config = dict(
    encoder_arch='tc_resnet',
    model='contrastive audio-text model',
    dataset='melodies that start on their tonic, played by one synthesised instrument',
    train_examples=26041,
    gain_aug_db=10,
    noise_aug=0.01,
    time_shift_ms=50,
    n_mels=64,
    hop_length=160,
    input='log_mel',
    spec_augment=False,
    win_length=400,
    tokenizer='word',
    vocab_size=59,
    loss='sigmoid',
    embed_dim=256,
    encoder_norm='layernorm',
    encoder_activation='relu',
    encoder_depths=[3, 6, 6],
    encoder_kernel_size=11,
    encoder_stem='single',
    encoder_widths=[128, 160, 192],
    text_encoder_causal=False,
    text_encoder_width=128,
    text_encoder_layers=8,
    text_encoder_norm='rmsnorm',
    text_encoder_norm_position='pre',
    text_encoder_activation='swiglu',
    text_encoder_mlp_ratio=2,
    text_encoder_head_dim=48,
    text_encoder_fused_qkv=False,
    text_encoder_bias='all',
    text_encoder_qk_norm=False,
    text_encoder_parallel_block=False,
    text_encoder_inner_norm=False,
    text_encoder_positions='learned',
    init='torch_default',
    residual_init='none',
    optimizer='muon',
    muon_scale='match_rms_adamw',
    lr=0.0055,
    momentum=0.95,
    nesterov=False,
    orthogonalizer='polar_express',
    adamw_lr_other_params=0.00072,
    grad_clip=0.5,
    steps=6700,
    batch_size=128,
    epochs=32.9,
    lr_schedule='cosine',
    final_lr_fraction=0.05,
    warmup_steps=1340,
    weight_decay=0.03,
    adamw_weight_decay_other_params=0.01,
)
Rows from block 3 of the audio encoder of a small contrastive audio-text model, named by matrix and row number. Rows with one number belong to one channel. Each number is 500 + 25 x the weight over its row's rms, rounded and kept within 0 to 999. All counts start at 0. Numbers have three digits each.
After each channel's rows are labels from the 100 clips, of 14976, where the channel reaches its highest value: "peak on" is the class under the peak. Only what is clearly more common there than usual is listed. The data: melodies that start on their tonic, played by one synthesised instrument. In brackets: how many of the 100.
# convs0: first width-11 conv, stride 2 (encoder.blocks.3.convs.0.weight, 160x128x11, each kernel summed), inputs 0-127
# convs1: second width-11 conv (encoder.blocks.3.convs.1.weight, 160x160x11, transposed, each kernel summed), outputs 0-79

convs0.35:520517473497539460546499490501500540481519510528498486520504540523492496505462524540459516534443486505473454485481480505500552464490498486522500460510490487515484439538502507513461503480505513474512527519492419475531548489506534496516499501476498494516488486513455542493531543515472522474482496512513506528439519497493522507527495443513478501521489507503502467484506493511482502477514
convs1.35:519471502537493552496483518531505523484503507521486520476504478478566479533509484562506523490498484499483444491493501505509511453483497531484487496444465492490485506496491507532519497553449515479508505485504495504520512490517497474474499489
peak on: A3 (29)

convs0.145:530516523519508484487519487483507567505462484513451525472456504484533508501470458490479522502511516498487510509502498480512506467468482501495514511502487501522522463494482539511480517476495470475512501479472497505528513512527508477506509449510459472495483481502498525497492502500512400492442523534483505487498511470510463460540522508489461506464544499477479549551479497457521541514511
convs1.145:427511516478486437538487467468504508501476512519503488530484529500540513531516490500472498514456510495498505474534502477492503507481520456505503517505468522523506495514503485501401512494501509504476507518515513522462527500515468530527496498
peak on: A#2 (37); B2 (29)

convs0.97:511484455529505489499489484557479539486433501476461498497446523485508468500461490468473495521485571513483489479520499478497493540506546495518513499550494483483497485484492514504499486473508487502510522475486473507474490466473506519524496478462475491514523506520518498517495546500489478485530482508510462503498524510496492474502522500457523413490482486483501508476557509548452537518516
convs1.97:501473489497491547477483507495485449510531521480452509528527491488493494453493525528501501487396485499531474502468481520508486491486487532505483503497525493479496514514510437536542481509462440514515504518536510519518507505519507475507534476
peak on: C3 (55); C#3 (37)

convs0.41:508493490522488465461519505522464481468508520464512530554450499478493520532463492475499515460461512547518496503492486504497488498536533481491502502499521506496496558515522460496499535484508519481502520514498500499544504537486491534464448474494523509464522556478550480474505518540494459510509501520521539459492511487471503503539531497499511488548472510524479522464471509469549510490530
convs1.41:474527481489494470528518477482553486469501508500486501513472471479512529510508533484514511478510507482514492503509495473489507517508558493485507525536487520542533506512476528528478501463500488509471481469468456450515477467486471535501516550
peak on: no note (68)

convs0.29:473474482537527519459484535512461515527513523500514521527508479463477488490512479502492467488488479510500473514531528502517517503480484506476533565463482493466589517488467493486549501502509518472503497504493527503497524503497497516475494537491555459487492515528507510461521527501473537509527509515490445505514508513526471494527509505449497482493518487454521494478438529498448530513495
convs1.29:478513533491518505443508527500460489522496479523488476466481507489488543543467496463511503487508506467505493546512541517516509513492476503514499512457538483520473497488495497461481519494481478490510518519495494528560504506534495497540541476
peak on: F#2 (32); G2 (28)

convs0.106:473476534480533533459496499513504471457491457544462505509475477537505498520510528478554514479527492498536524487494550516485525497503511538523526507468532510546485514502530504470523482443493484516517507509487495510524536459502463516502526521510497489514484478479493516480517391458489484489482498493491497467517489502513501535492534504485485502507468474474509508490485461519496520523544
convs1.106:513514490508487496491503549492479558467543455516508493511471551533500510528443490472469497490497488500512435505515510496513484477512514498507493491501486504522522505465486497546515514494527511466462462525498468504495497513511476531513470511
peak on: D#5 (28)

convs0.147:536494511444446488518502504506605529508512543490517525464561513523515526497520461529521472513484476533473546509515497483500503505456498493509460499505517505558487502525482506486520519548492524510468521490465503459502521487484510526489502506532514539516502516506505474498512465504446531488485495473510501516513506476490476493503507484504531519538489499504499488489563536503502496499477
convs1.147:480486478495504482459482497464531454504529533481519479481464491520501494479489527514467484533520501491470499524496472550499494518513477510561504469492522492430482467526496485455569520525496537526513521533514500498451540508502506472486541487
peak on: no note (83)

convs0.66:513487522502541494470498528460505522492475513494472485487487520480437512496498507504516543496442513512500503530511495503501486456501511445502481519499480478502566483513486509509496552502524523511486475501469542487510445541501541484498502522506499510542477475498561491524520517470473494516489491522513513507500461494480472537497523472526554433525494525512496535510517472499505451468527
convs1.66:497507516498475465530484487521450488486449539524515516526483485490544481468512470529513526511500531499501483502508512473530507515457498446536475480483516533482522506534511482519472515520493550479484487494452518504499496501479521507525488505
peak on: C4 (60); B3 (38)

convs0.75:503520490520458520508475516522461478486554525469501489480488470494494511526500465480520511454470484555522497484511459484467473518536494491522511502495519537484485500549541524497502473490498491520483475490528514481449490548482566507490542535459511510525478440515493515477476482498504486540540519533509487462508522477510517488523507534492500552513482466515526518505484513544497494529500
convs1.75:498457502525516483501516481477456500497460455481496504518505481503497480497475561507468559476523505502479524511504496492506539528483537485525485515553487511500464475491490560498477525491528466461510477544544516509477503506456504488490515477
peak on: A#3 (43)

convs0.107:516512524465510527483520495482524516499518496480500512474514463508560513510470521499518515464492487438497511551517488483490468521486519529481522523494495471539481495449492536497478482548504507471502503511491538460489558436522483507477524531488477490487498502485520508483476502486489573543545510511510514462488441499528483487513509466471516493484510493458493498509457549488514497498492
convs1.107:518505502492485499535508532470500448474481527484496515462522468493494492516497496498524502512535494513469535480497517525456550531494503503505494529517484472491515504522476469492473524498458507487493465510522498511483491509485500508527502486
peak on: G4 (71)

convs0.11:484540463471507471491499508551501458532512516466470490521532509518455492484558475515453512474496499511478495577489474507501516480537485520495482492505492509507470490506505492508486507470532529503485487502505495508499505499500462459490498499530496513566475495539465496452507466539532505488550468485520483504525491515509470511481511523494443487458544500479514496518514538535531520531528
convs1.11:515482544484498504516524526481456524490481495494547491485497469498496503475497506530473496544514496474534460476494472503515519475494503482505487461457543472463521443540507498473546530490515531480502521473514464491479496515477509508503553498
peak on: no note (73)

convs0.20:491478480512457496545486494517513450474468552489523508475536503518512501512520506494469506507497536467528504477527513496480486537513495547466508470537511528479459501533534516511483523452496506480484493528526510515511489446501508523499506411494490483506483483526490520536502493500492466504535488485481519484479488470518515477530502529476490427484524511509505474486503457552472517535526
convs1.20:507525487480515526525521491510504452524499469492483487521488462466483505543483490480506516490388501509525535497512519528516516503506520528495515474484512504494504509486479463486562503491509453490485505508507509505522516494437486484514473478
peak on: F#5 (60)

convs0.119:531485501527499479504514488520465509519491508510487508495473490502501477504500467483504519483532542520477516517542499491493496510476534454525483534497488516504458499580507508472544465518510501495515506443499520475499470558496479466470523511439536507446456469503546530532520531489480482481512491484512505489528473509511487504463435536541479493496503504504520492499539490528504500520536
convs1.119:502529517496499501497494476503469457509482522429488499504511491515469495482484524524544481475484513488507499525496491499515525519509494471520515508532535498513496493494544511504508512496494531479494514506507531501524506508486487470517534490
peak on: no note (67)

convs0.151:501544517475446490489498471516517542485497501531537466529516482564492493540487482490534499484488538500520510478538457515504548477488494448540502505522523498530437505517484472515492507527490504526491514487520445486513501446514497490526536488491507468443509493531508475521508527470477493515505480523515487514511507478479522483504495488481486494507520468509523494418527488464494491516532
convs1.151:501497486488532520461477508521540530515594531488488491507493517513501478470516527533557507486492493489496493494460508489465498499519462574527502483525485514492510496484475508535472459489491471485525547491495467491489508504543479462447503482
peak on: C3 (36); B2 (35)

convs0.14:484476483464517464526522485524536536463512493491506485501493525469456494493462530531494447494491512482515519463547490523465486510490487489505488465508560478549500527478525509555515488530473512505519533495486471489486478481544501494483481470530483505516541498528508482506499525474498480509506464495486531492528506515495460519574504463554507446470492500510518498538504520498510547517498
convs1.14:530480507506509502476465507553512464490519529509483505513416495487514518481464489531493511519492511482456477510511521491506552470509483497496490487529522464493465497504507525507498548448516516488475526461521477496508501464531489483511501446
peak on: C3 (26)

convs0.24:500500490493497498496498532457512446515504446510502540508454487485467519449494505482503497509524513492438490504491486475519502494484523494517477535488514518446436520489496513498488530530493488499533532528503514501470505520478511536491495503440492507533500507510531496550436538463483531549518500494535467518530510521522507513479500496521517473507505528450504540539498498512486515487446
convs1.24:532489539508484470523525501531504520529517474482511512528524534487523474469458485475471507528512464539514505462510521473472444491544486510501497481509538496502504483518456508499518517551500484517512485522510520507504463487462489526504483519
peak on: A3 (33); G3 (25)

convs0.132:470490483504543528478539509508511533468538523531506485447534491534519508522528550509452496532464528493498492482439478529487478489509502522469466492565516469516469480503495532516523469478522495505459525458503482505502455485498499495522516549507492496508495534485450488547515514527480481501535528517484505526501478524469523484508485464497455500497460511494493469493497492479494540478481
convs1.132:497515506509478532464475533523477505470552505483497527483538479544495473518506497541444508514505503493521463525482462476507492471509469517468519515522479498462459533506518510508501527514464520519513492457486475507528487498485544508481512506
peak on: A#4 (27)

convs0.110:469502477470527475528497493501501528509490456504514543520500491495414474473489497497474501546481478467494514534508535471556487459509509490472481520497505503488533470492490476481507519541521489499524485528483482486495478558528506479528506524485541523513501487473536480493517487520500504514525528518476484503515487485496476468524536451491502521498521548499486516502514486481535490436425
convs1.110:505497521514496494444497530504527511487522525478539496499508513502517516494484535475482471525499537497490470553517488517428478507516487506488475502471464554503469520525490510467478457487468524476517515500488541490476514449514517531509483508
peak on: A#2 (48); B2 (35)

convs0.112:498466492522497485531487472488521466494470475470506532511464537502493505481495498501544519503496529494472488511491504504528453505521500455489472462528512507535475496478527485503507461501496432537530495480560492479535515455518511519506479504505475484530495479496572526521523470504523496487499501480512478504501498473529472534454484499509478558506484492544567499502468513474484493448502
convs1.112:538481457502498536466465484531510501550493503504500494522501511475496485533507515481526467512491500498518478466459472507542462501456518536499519503518540490509505504534541497494488483480570451486520507493522467518474494542516447515476492504
peak on: C4 (41); C5 (34)

convs0.103:487471442476504492485490463497515487510476439461467490499490507446505475515502515502544544499477471555541519506511512510548533496483489504521491526480470495529488476513504495531514512538507490527525538472479483520489514476502528473540543575478500490527440471481487517483502506530513493494502505483494510491501451530454486492520507476464502482492532497516530533499460486504500482466490
convs1.103:487507476523496480496457483526523550546493480511479529515444497537479435525475528499481476522529483482485565514478436481468487523476499498491504519563475469482460505507535490490485505551526484523513500531539523522470488495501488500498515453
peak on: G4 (60)

convs0.105:492498502475537491506478502537472484502510472493448524521487518503491500535496474523525499529509541505492501494505490508492498537503536532529513476479498489507526480454520484516546482444510484479497543492483505515496526491499447479516498513474493503517510523501470491491509387503548485510471515513521451500492493522532516531512500488508554473476500485523426487484538511524505464485501
convs1.105:500496476500489470503497506477507495459553446519529486576528489506492463523514471492509470476508511494524435483493503503488533428478520497432517500500496487492536529479443573491544525502493506467492507543506454514507516510502501533484519521
peak on: D#5 (28)

convs0.55:512538506516478555504533519494515473500485486520511516508510458494514515503508514513530517515478470524482518511488468508493476532517511477516470517495501530519526535510475523487489499475510486487523535521427535508483475509467499483488546462485513472430531495478549544498495456512488494537462471518522521479497473495531485545478458479507496498488507459442483487481499489520554544520513
convs1.55:491498511485507521514528519486537498513467518561501502479493526504522477482536501497516515519548496525483506515501500511520461486499528470517516499503492483528537462517483464494456466472512516506463498493517483462469509494522486500530484483
peak on: F#5 (26)

convs0.25:548520524507540509497504481517579526522481524516480500477507454511516501512543489536507517513546511485515484514497506492530483517454490495456518462507502462496498482490503463456497476452542485496529492516460504472512467501487433534515528484476518498462504480479495508496508505463476521497507465504508488524530484541517513475510517492436444525506501475497486515501531521534497464502517
convs1.25:474478448499533466484495497486464518470527490539466490488487554482505478505532503469504479514488497514522514517550498492534484497483502495499489469493537503446493469489465503484548472472545512485525502502490502486473532517490505527493494497
peak on: no note (70); B4 (26)